config = dict(
    encoder_arch='swin',
    model='contrastive audio-text model',
    dataset='synthetic speech, music and everyday sounds put through simulated rooms and audio effects',
    train_examples=39062,
    n_mels=64,
    hop_length=320,
    input='log_mel',
    spec_augment=False,
    win_length=512,
    tokenizer='word',
    vocab_size=36,
    loss='softmax',
    embed_dim=256,
    encoder_norm='rmsnorm',
    encoder_norm_position='pre',
    encoder_activation='relu',
    encoder_mlp_ratio=2,
    encoder_head_dim=32,
    encoder_fused_qkv=True,
    encoder_bias='all',
    encoder_qk_norm=False,
    encoder_parallel_block=False,
    encoder_inner_norm=False,
    encoder_patch_size=[4, 4],
    encoder_conv_stem=True,
    encoder_depths=[3, 6, 3],
    encoder_widths=[64, 128, 256],
    text_encoder_causal=False,
    text_encoder_width=384,
    text_encoder_layers=8,
    text_encoder_norm='rmsnorm',
    text_encoder_norm_position='pre',
    text_encoder_activation='swiglu',
    text_encoder_mlp_ratio=4,
    text_encoder_head_dim=64,
    text_encoder_fused_qkv=True,
    text_encoder_bias='all',
    text_encoder_qk_norm=False,
    text_encoder_layer_scale_init=0.1,
    text_encoder_parallel_block=False,
    text_encoder_dropout=0.1,
    text_encoder_inner_norm=False,
    text_encoder_positions='learned',
    init='trunc_normal_002',
    residual_init='none',
    optimizer='soap',
    beta2=0.999,
    learning_rate=0.0011,
    beta1=0.9,
    shampoo_beta=0.95,
    eps=1e-08,
    precondition_frequency=20,
    max_precond_dim=1024,
    one_sided=False,
    adamw_lr_other_params=0.0017,
    max_grad_norm=0.5,
    max_steps=15400,
    batch_size=256,
    epochs=100.9,
    lr_schedule='cosine',
    final_lr_fraction=0,
    warmup_steps=770,
    weight_decay=0.09,
    adamw_weight_decay_other_params=0.05,
)
Rows from block 8 of the audio encoder of a small contrastive audio-text model, named by matrix and row number. Rows with one number belong to one neuron. Each number is 128 + 32 x the weight over its row's rms, rounded and kept within 0 to 255. All counts start at 0. Numbers have three digits each.
After each neuron's rows are labels from the 100 clips, of 14848, where the neuron reaches its highest value: "band" is the frequency band that holds the peak; "responds to" is what is common among them. Only what is clearly more common there than usual is listed. The data: synthetic speech, music and everyday sounds put through simulated rooms and audio effects. In brackets: how many of the 100.
# fc1: MLP up (encoder.blocks.8.mlp.fc1.weight, 256x128), inputs 0-127
# fc2: MLP down (encoder.blocks.8.mlp.fc2.weight, 128x256, transposed), outputs 0-127

fc1.163:109089153120083123135148073127077125072112219148135097103087143136103115151123100140163111095122116121075147176107132148147109079126070128077193118165212084153162151145136133141098152095105091088155133091128112088082125152115119106162119124075125140184148076142180117075080139128146148147035159160156163099121101140073141113101159096105086144081116094143101148162122126101130070131119
fc2.163:111169093120177067126081106124150152084165108171130074142045116149157138104155072147147187152138107156131175129131199162118153109098150132131072062154092170081090170153137067152149147059091142148094107157102120134098126133134107156135126128167106127119108170076107225151101136181146141134115132072133137144166105104140136178135128114118140146138175129156171148109148155173144108113065
band: 1000 to 2000 Hz (43)
responds to: speech (56)

fc1.90:116107079176128150182125057126132145126132143113111133106161130097133114105078159102134110143167140132141149203177150183168097091132124135093142175148121091148132173168057086132139130174190146130151163167050094137112126175147133122129079168160130136077098173106187158125169151174153178085106111131136109173098138113103098076105164107156094127126086129103144046076172099135113096130141
fc2.90:081133123077093153164095139113165178097186156190128169124190134157116127131156095134138098109158163120147104129100102119123125144116121064173060167113084145138106128162110119092120137190165138168172107145158107100155168182153150154170084113128137070145070152112143112141122115053104149095160118103092168063158152163114139151085136070108050126117122078080100145147122150169094141109087
band: 250 to 500 Hz (34); 500 to 1000 Hz (30)
responds to: short reverberation (81); reverberation time: 0.15 to 0.3 s (81)

fc1.74:162085169152122098162157128068145110092166149119072184158108102137106146125176159169061168140156178120127112138114131150122128174094138161107136104084160169061076112149150083125162146099137096107077136159139156108174118161084196127112120137069117150140110105139150127114176202157124150140104136087133069082094121124119131160108165110134098120113143154178199120174134143198191177130117
fc2.74:138117175072118159091139148055125174099077175123194141139156116178147189119174073173181133080138131146102082129135079101134141111121069136110121172183103076139178155144139124178094187134129177110118151152078156086104109090143117111135151107205079103111114117100119156123123179153135090095124135135110109116164091133097156135175153133192121132141135085134090105167168092111169096105153
band: 1000 to 2000 Hz (46)
responds to: drums (53); chorus (40)

fc1.62:110102113113149141157140156138141195089164160133132158126100112202140155164100120123082110061111147128101185188061142037116142096107157182105129212095139106126143134168145143118193150045149101137135168090164132106078132120159139099198127114127156125109162111084134106095128131147179127155128122165123101122100114118174124104110092122121148103099097124129121110138147086112143116196213
fc2.62:192147122116106091091172126160116060124126135103140143071162148123170112149151098115124199146124107136108131108119049127098104115201123150095148117128166116093125178164094113160153140210147107126156109154114062065193071119132092171109151123078185131129140145137096139169132154166125102145194127147120191138072111095150127153118103124108129159121124114138074081140195142141117058131134
band: 4000 to 8000 Hz (80)
responds to: distance: near (80); speech (52)

fc1.78:172095131189096091082122106120105129120201135128178132104129121119153095134155085169196087157170112128088145117146139179094103091155159082129095094081139147119104121158094165115177107135078121122137080120167121105157135159117111077184114151127116126102167092162094131107140165171176146164174125145047080156167123133064082119164138131057157153127141118114109095131155047119121187112148
fc2.78:132092116039139120149115113100118165098151148089115156136108140117086101169121124150125146127138143062162176103201134108183102183126136114142088092147112122103109143093080173086106165118148168122155129142087160124133137161180159080134108144195095172161144209113103079112090106124093140136170134126185126116128102122154100134066058142043061074158116133083090145126121124130124110141144
band: 1000 to 2000 Hz (35)
responds to: long reverberation (96); reverberation time: 1.2 to 2.4 s (81); everyday sound (57)

fc1.55:091172123147121098077124143061063114132143163132105122120133063123147155145110093212112081062132087142127127115079097095123149113140107109119102117129143146125192158182096145179167093157134131176118067160138124110074164120171103139115155090143108129136148052140119120181087111089117105196170133125212095118136076139142097144121158116093091075093110181076173126144135138139131146129107
fc2.55:163149173141099192090167140124175100182148153114174141133176112102163139137177162118100087119186118140152144092162074117163191097102094060122071127140160163147142132066100104162143176139134159164128082181119106137142110118142136090124167106119075111142075100147048172110129151058144100110143114096165125120082141163119128140109115144134163164073125127128095132130127055194172154120133
band: 4000 to 8000 Hz (80)
responds to: distance: near (85); long reverberation (69); reversed (49); reverberation time: 1.2 to 2.4 s (42)

fc1.251:099107182126092131105141098117113093114111130169128127127114089096190125071151121143150114161177127113066117094100177140147145098083150072177112132160101142111090074131149128148127156135134140068097071088117113106114124118180120140142118122080089103114145105154188180188116137098109120128112135127103102175093178077072139147088148113140186097114155202114171170179115167145078078047133
fc2.251:163205154157120139100127170135156180126109071142111094135126142150130103135136090147096084172158161127101153131132191118073050101130052137116114155111111157154107145136055098155125105092202095128144143108120095104129132176154135155142157097112175083126102087146084130186145085138193154118153126088146112159141100159151113129124154146081113086120052057128155126073113140174121114175094
band: 0 to 250 Hz (71)
responds to: band (66); long reverberation (66)

fc1.119:165134112106127148074210102110087124088095129130101144082124124138141110132077128108106068108139132111139146124079158127105166149111178083100157100151152187108152101122124102115119129167165126157096128079094209147162128113169094171127100181160077177088149067145146170214190146144082110137107141125128213137102138111157080099121130135112118102130161172102069129139122174118142182156121
fc2.119:126120142167108144180107122095195127091122186089154128145175108083145104190097153109157105140098120183142123150100093137160127153131130182084137136124075180160111175132112052115141117084166170186129126089109118167176095132147169110119090141181136144154119167172111142159170046188064146098153061095114140163145104121149090110145147104160157180150083115156096082134126146098119134142111
band: 2000 to 4000 Hz (51)
responds to: everyday sound (75)

fc1.215:101067118127173142151118200118103135135144136185093120138084127158068118162106096151070145074155130065074141181121092126105120122129133129147138096068180143068181183060175169090119150140102158086123065115099102077156157079105080102099102139171106166098160112121116129200130124131091132110106123105098177133125165105101114136104135097137160158178152109159118123164071129121117142103157
fc2.215:133128186173154162124137119131091078141137133086137054124182147110105115096160129112170103134148084111105142145106103118125144159113096244176098099156172150107081143046130116092062102149102095098084152111146092068078136105107125074129146119139126147099148121073144153168142175109135165149075092114168108115126129143190106114085136185129088142120092120142112148185143113142101139113068
band: 250 to 500 Hz (34)
responds to: reverberation time: 0.3 to 0.6 s (45); reverberation time: 0.6 to 1.2 s (42)

fc1.223:130136135095110161124130125076148135171198111152144177113111099145099120075139140121079101082107137155134090114133168141113065118195081158175174153106171121038135145135181130188145066134154142071109095192148137192119199153122156152142131128153106136120129112108139191133145186174166125084110095096184153083138105134132083126104152168115096145104103083120107149111151117170098156152111
fc2.223:127110149126144143134125132127188126108140134138079117158167110118130045155140125179101140140123114138119131234158140179147086110143131131124108106124130172139153140094138169150205071121073080135112083151127157072142094084163110113140117152171085087122142174172118134092183117193118106102108206116107085069154131080148174197163122130156083168148146140108128146126094179116082148139150
band: 500 to 1000 Hz (42)
responds to: dry (44)

fc1.158:167114132093120066078160149131185118097155144121119114083143082138176126110158128113153124122121182132092086121115128083160119090147132109170148155145110111101153184088093092092104125141125104123143080085097137095132139180108124119182165153130117106129138161049209082177199136163145082098083095145157113111163140140150146168119149179089111125131217066151152117127080149136185143090090
fc2.158:117147101179118104130139134116075124118166109124142140051079124084148090057097184184159086180123137129146078118121145121148154105154166123104116127178132140060182128175113141134134097166136145116137134176126130140146075134129121143110154165083145072148136176068126127014110147068135070189122125105091148151113122101136131151125153098119141091106195076119168172175121131128122118145089
band: 2000 to 4000 Hz (58)
responds to: drums (63); bit reduction (35)

fc1.98:121197112106208129093157105108080121044143185135081155165128117112151168116156119128117178122111078108097158161123102124159119129103121157100119163113148106105140067123153164087142121115108182120196173117117085145159095137117151094197155179135152121116127176134066086084127163142101162185103130157096152178092150099127146126146201127140128147151128151074167141116158100097165183176112
fc2.98:127142136157137127124168139105171081145162150179195188121119107141190155154114149047129117111055125086111162102161093136100116132148102146077150132166139093120128155189115081107135070089148140152090125180106145121169153074182173116079094132129180131177150083101070138176152115104142154090179105087122078147153154100128087168164096142114127114126141121129112107092091132105116084114055
band: 4000 to 8000 Hz (61)
responds to: long reverberation (70); distance: near (66); speech (58); reverberation time: 1.2 to 2.4 s (45)

fc1.93:112161182193104138216091130125095130043168129121117114124149144126097070102144118101192103062140135128131110106124100131169152093119118097119158135128138120123174142168107110129128149123171113096104100135168084164107127124106107159159132182209112201117114106146109160138110137101140072132183133105144097134117115082045110162094180168106127122110222135126116133186123153143144138087172
fc2.93:103120174112083099117093095116150144079106137105052105128154184126124141121133047118172168108140164115087068130176124187159108129088176115177091142095142091126115155115095135130125131152124160077158227147096127138081113120157132104180119120160155120165078071115133176088100123106192125179095181129148097171128079154150075169113137156126150086102123090117183147131143141127142119168134
band: 0 to 250 Hz (60)
responds to: telephone band (44)

fc1.96:115116110148073152142149081103109084140085163075190146133122061108173141084089153092155117183174115128084102159133078117117156145124101123126173144169081119132109194147161155140179078092129092173128097164078177138128156139108132098148130178142171132130132092056158162097142115137125161191123117141164142089115096092107075090170194112102111124161132071147154137144150170088143100101082
fc2.96:109107141120075097154088190158132117130174176190144175122154109131129086150114219166166103166072115153131084067143134139112153115143095134125129082121099111114138103245106103120094131121121131130129106125186095129156096096126145101138120206130138200164171156142182067099145152166146146204113136098096099152105111093143140149126171120145136156122146147162149114125162119143158097073133
band: 2000 to 4000 Hz (79)
responds to: telephone band (32)

fc1.59:094126103110130145118173119152063108143163182058120176170121137121113129111137166090087132185104168122068162153148165120143154077243028129142175146167193115132160142106116140137111110141107111094169149122134146115131126079100124160100106081121134106076084151115090121165097166136135139130145153092171164121112087122116145127090183188116109146072155101131111091146145124191119147117120
fc2.59:116111112158155112065154117137118186136122180139107135147104096161138151157122035092191155168128098103159157116135136154146098077080147104162098123081169149161133080190178113181157178097112093140147113149129135132154121121128116171167116118152154108169125173150077118092178181132162123101059120117101082145030121121129108118152156119093050141186126171126115107101108138157143160144135
band: 2000 to 4000 Hz (61)
responds to: everyday sound (63); reversed (39)

fc1.43:096117145091089146155123074140136108123118134171203072117079136189138104107120080102102131144111189143201130139116087181098169120103163118098134123137149146094109120159162152124124126135109067141121133138144137127091159129178156095093096142142136095191125093034190230152174187096157111122140099138128138058129078112119083140132146138132149176134097102160104115081096108135139132147093
fc2.43:097101147146130124180125136082127147109150179167135157087196128086153121095065233069160105099153097127168165122137190093115117138123130109120117128167202133167155133213152141140180052166086133134150107082112104149116161154090127105161122167069136159055128152135105119191152105142180107156098169131102175088127129094114140093118136110113118133143155119108119130139085112117135097139132
band: 500 to 1000 Hz (47)
responds to: short reverberation (65); reverberation time: 0.15 to 0.3 s (62); speech (52)

fc1.42:074139206127107091121082071115148135148098150171127096099085083149109089061163143161171121148064125077160162161093160128071124118135090154107159098149087124204127123146140154144072123100162129111141105125138079149134090115123097180123135098141134111084121128133108075101110132147121147134138139129225125140205126167105156115098133168100073150092170122153083129127187126115175125082168
fc2.42:163167090130090130143074174068144100072092117158143132117127100142097113162178071124144119125162122101169103113114051154155095107116104164143134129128162141072127123136082046127186131105107168126148149126060196134083084140083136124108059133149090141152168152171170083197127186115133165121144117159098147129092124138075161161125155180113084139112100140078104133123128141079107135128092
band: 500 to 1000 Hz (49)
responds to: speech (75)

fc1.136:144148129100105159137118194151071115109150105134152099156133091165143098153164064172111127073087169120158102133126116127128146102140092187136112133121139123156086096149114093069085207097119139105136141115117120152143126096091123169112217141145168138155119195157151116131100121103123097121165073070104127064140075147173114140140159161141206124126084139102176149101088108048167081112107
fc2.136:137153150115134185089158126145183183129093082133122128134113119170132127158149079157137136130137122147131145104118132060158065137165127096100163159114100111171138141204146173108131155171180117111129105138147113066122135109147125130196200096114117134148080137147083142120171171106163064140132150246151129124139185061104109191135139138109056106151145096085105107123130119140170132132152
band: 4000 to 8000 Hz (89)
responds to: speech (94); distance: near (67); long reverberation (66); reverberation time: 1.2 to 2.4 s (48)

fc1.79:126150121161083152104152154088099080102096134128094103105139107145120126126120127213122125134224096126154093145065180119169112078068182137090180116152183099111199124162125142119126173154149166052126116105107129099076145103106188099149103070119137115143135122114120071168082147114134153070115167123190154127145152132051114167133146101121088173136112095140125110139108142145145122161139
fc2.79:108187138156144108101142134154065109141174102138079089114074075111099096127149133108146146106126143137121124145156132164097083176152081136140133113116188142092111094145100191161139143054109091163151084122125158143200107164212137144144094086140107132145164100099138127193041176060093125128105119090124107150131133169128142190152139145163145117101126081150193165182126122117150109122135
band: 500 to 1000 Hz (47)
responds to: band (60)

fc1.86:103107151120120110088119105106117154120119095129193160116121109123165037144059147120137116106195158103078121109144122135123104109046101113108148107173125055148141147119069084133167147099137160131149095069190143166129200150152051173137128190096114088167097111113144115096145153155162100112179163135146136050086127108095147160162168133120110141118130126152121152123153084091146149089128
fc2.86:134093102084190124162152131074087147127125107121085130136140108120118178114143170153105183136154148169124034114091128107116127135157182191130151125154140123119107164084155104125107160147157139153143123149098093140158147115107079130110071112087123111153152148156115177148087075115104140122108144079075078125072137059187188141097159132115135112112157134110123059106154133194209119170071
band: 0 to 250 Hz (50)
responds to: band (57); echo (41); tremolo (32)

fc1.211:128094114090124213124139106200107103124117115186159147141123126115158165057139090130072128158145122167106099160140157141182124103116081161055158101171103065163141110090153171131083143072148158072141081163184138090110115115152165152139123103093114173167147131168059147140134134155143118101142120200157135137102087155114169121121151123098110138086162078105120071104132097186116119146147
fc2.211:088182143155191145170109096145125119106136172146105139097109124147079094176120118142123125146179118115157149096069151110057103088129118144112144174092206190125078168169157099095138126157082067141166134149064083132151113069157149177105121176119106122152151145143087102147150142143127161087197106083108125136104078143166122095133130152109172094128096077117150148080090113106123167166178
band: 500 to 1000 Hz (30)
responds to: speech (68)

fc1.130:123128112167091119201128153103079141142113139106177111126096120180139111073107162105099150061127133064198145110108108117128119139114070080096152099158105149071067128122116143112103094107127178068143157149108137154127114097170098209151144166066149146155133172121115094107125095153069122171130108181187110079086133160115104146165177121153106146083121101126120142129150119126092129176202
fc2.130:143092109140071108154129060158172161169161107110099141142139158111102158086110135160078146137145076104107113171090117157179088151186119133140062118154132088128073086079138136093143098134110080099099134186159163170153198187147112094138095063074098124122142115111115073154168140152111146086134088100129077110138090133196088095169136184110142129114103140139131093126140141147117199129111
band: 500 to 1000 Hz (42)
responds to: far (65); speech (52)

fc1.214:087177115123122102114126157112109095106102166180127173113131132077147069112173159118087121118133194135102138070094171047066145132160137072096095134128156144060152139120106088125163114126152105075129148159090119130157128122157132130110190075089090145087157136130155155163198141151108099168097061156068119111090114141174152178165076144089078122117134095163158090090117148144149145125117
fc2.214:081121076128158147140183080114105166095107168112081148142146152086084116125082097146122134161118063089124184054070163131162173150186095146163151110151137119132100155114106108146153116094155142182103137127135157180100134135115134149178118101122197134156127121180063145120083134116135141142125144115146172143093139144068109097195147145184128084166170148123135118093055066096147168098132
band: 2000 to 4000 Hz (74)
responds to: dropouts (39); wah (33)

fc1.177:082095156102078150086117076089090175161128129182096115112088143095196146166142113115123103140189095126105167141067114126134100118152162121115124102170173139152123172104173203149142175147106138089178164104085147072175132119121109109159157168172174087096101112111115122070086136119138158167077133066119096137151136168113085183167090094123131066130125168149138158128124120151137187143137
fc2.177:245124144121134133135158148150073125122103121166088171058112096105153140169134130114130112173124117046141101115134180120150129084155139093132074140099128105130110178158157131099091160107124116149165063135102167164117141123157144124088183097130153108144159138113132096072116101072139157160106114099119173163101111115074121116135193122032089072132149130132099130178150129066141143164130
band: 2000 to 4000 Hz (53)
responds to: long reverberation (97); reverberation time: 1.2 to 2.4 s (75); far (72); everyday sound (51)

fc1.197:100149202075098093154144092071145181111104157126098119139165134167135183158105137134126085127097130113147118166098137126179135125141108145084099112134093175151141142187166181120106158101152126122090187111043163098123077141138173127140160156102097123103103095154126084085123131085067103122122130133182174130128097191164141195086160136196163116142104110067111111101107146134132146103065
fc2.197:148127108126098070145165136112129178112166230089140122185157076091073120151148123092118109116174090167190142107176095128167109127100114133173160071117117063076094128091146100105111128146125122164111098141191217127152158102137154128142068106116100134125153194126092099165171181152137148148117143141138110123139162070149124108143112170128120157155147150163063103140137098141116074130156
band: 250 to 500 Hz (42)
responds to: speech (79); short reverberation (65); reverberation time: 0.15 to 0.3 s (43)

fc1.186:135122130073162149170120148116088098089125100147162138127116144138117125130184154116163127125120171134088139218109094140071177106168078086167114170169117146117124146102124105115174095179175109174135131135154114117178180084094098113149125126122149136038112139176199132171134103164152168173129191086139153087130136112124114158158164176129096074133120190146127083098127149126123134124043
fc2.186:110157143166137132067135118152126086109092156112118162178119128176112136099068172182200103085113100167100112155146178135118105181148153183157144081121161128110166131190059091121164140071114142144149105103123123126153070156132125103109142123109133114150164139118145132187136172138095171110178141139123137094102167103191147171135066083185151119122116087197081095129124100102121064134090
band: 2000 to 4000 Hz (50)
responds to: everyday sound (52)

fc1.159:146173149142151174097191111075133108101099138172111160051151127165226144159138149169137135116095072129151116145138145126150130120090110156183126083144083125111102131164142184199120110083113101103143118173138188180102131144088101097118100161110163136142066154131104137131116104144072142098142105086173174076137119147119101167165088119124127131091173134077125115109108122216146103167106
fc2.159:096129112100093124120067150105115104151097157140118055212089100176149118124108138141134122128152151120113144084082118089103080124128093120122172133192148126110159200110128197147116176106166136084041134170125092150129137105108099183090093107151127126133145141145154110158122094147166079158123084132095096185093184165135146150165153143154086072121146119113179142162133179111143179117062
band: 4000 to 8000 Hz (84)
responds to: reversed (34)

fc1.165:157126087102134158088131109096131126132111091128088040154096148185187188143151139154125094161076108140115138185147197084133181080190168138140164134112118146067109108150173118157155112098147142049141142138155154119138188186129140096107121150136182130156099127097152179110093150179072124151149076106162141143117173158137132109107085113119092097090153125114127115118142208157169131135117
fc2.165:177091152142092142173086115129121134117080144140138164166159136165103110114108125107178129169147134166124120128071139109137110146074152100116186116114141192215085146076090147107108140137139143139095086125136072150124082178087115140119117112126072130099195111123178153192164140100168148153109090192124088115083125113160142049102129112088167120202175081114108151086112118132135148170159
band: 2000 to 4000 Hz (67)
responds to: far (75); chorus (32); number of effects: 3 or more (32); wah (30)

fc1.52:135127177127139088101133161186133149114130145169138169155128076124081078131127082170142133147164105148203161082121134110103138091106164093170122155081081230130158125138108114133107131131146170100090138091146139094121120062128117064159137174120105147174091132152211149150117167135137164165117132134137073147113184153086205158090150109110156181181171152140080130130121111124120094141108
fc2.52:121082092132090156108040159116150148162138117122066170174132148151125153123150082110117192149143118112133200098129146112129120209136191090105147150138119175130172197076091130122103119144192093099147096136147117130157132091141104118181108132085148112171100175185121158090083103173114124162120118127093071115120163176107083112151089164143149096128181135069148116154138078105124125097154
band: 250 to 500 Hz (68)
responds to: drums (59)

fc1.131:129149153132144164144152130096180186132155167141174206142096056125093123057160109103093083119143072140147157137137130193140089132162117121135131143128191137135077106126176115111115113165145122146120121137104092142154136138148184173188117065148090157100126136131133082117091160156116103127077136129178196133140069192145125099080160140135146131088161148108046101117133199119142170121128
fc2.131:128143094180110125112106145086153078167093063164115113107142129118123191153089162150112148123141150176085122064120088141098106164178109066095172144108137157144158129122105163069139154122067134139122137154057170087150139115092127119121127089075137170174096163115132123157055164111152100190137115119140150108129068122139116053087150132168066141142181173150086146148169126083113127157123
band: 250 to 500 Hz (76)
responds to: speech (93)

fc1.200:176140093100098154148150081092197139108160145127175099153101148136117079146114092102118125094141128149122102197119109188133098136159121151113130154130137181188140141125079121106117128149158221156163135116148136066047130074150115132140117154165173143101076129132163140084096120049113106177139072133126155135148082205106071125189143127128157145162128162145145161086116167133129160096135
fc2.200:112075130110085091121158078064125189095156162150179107115120173160074118074071128135115120157160111110143139133165141153073145094097161115153075094141177124194141134156127147152127151080125106092098107130119126057084145108148129125149158096100126142127141147152156079130185181210157114131158108107140128143138117126103120091138112089145059168072187147126123122201103061100146155149140
band: 250 to 500 Hz (51)
responds to: wah (53); speech (53); telephone band (30)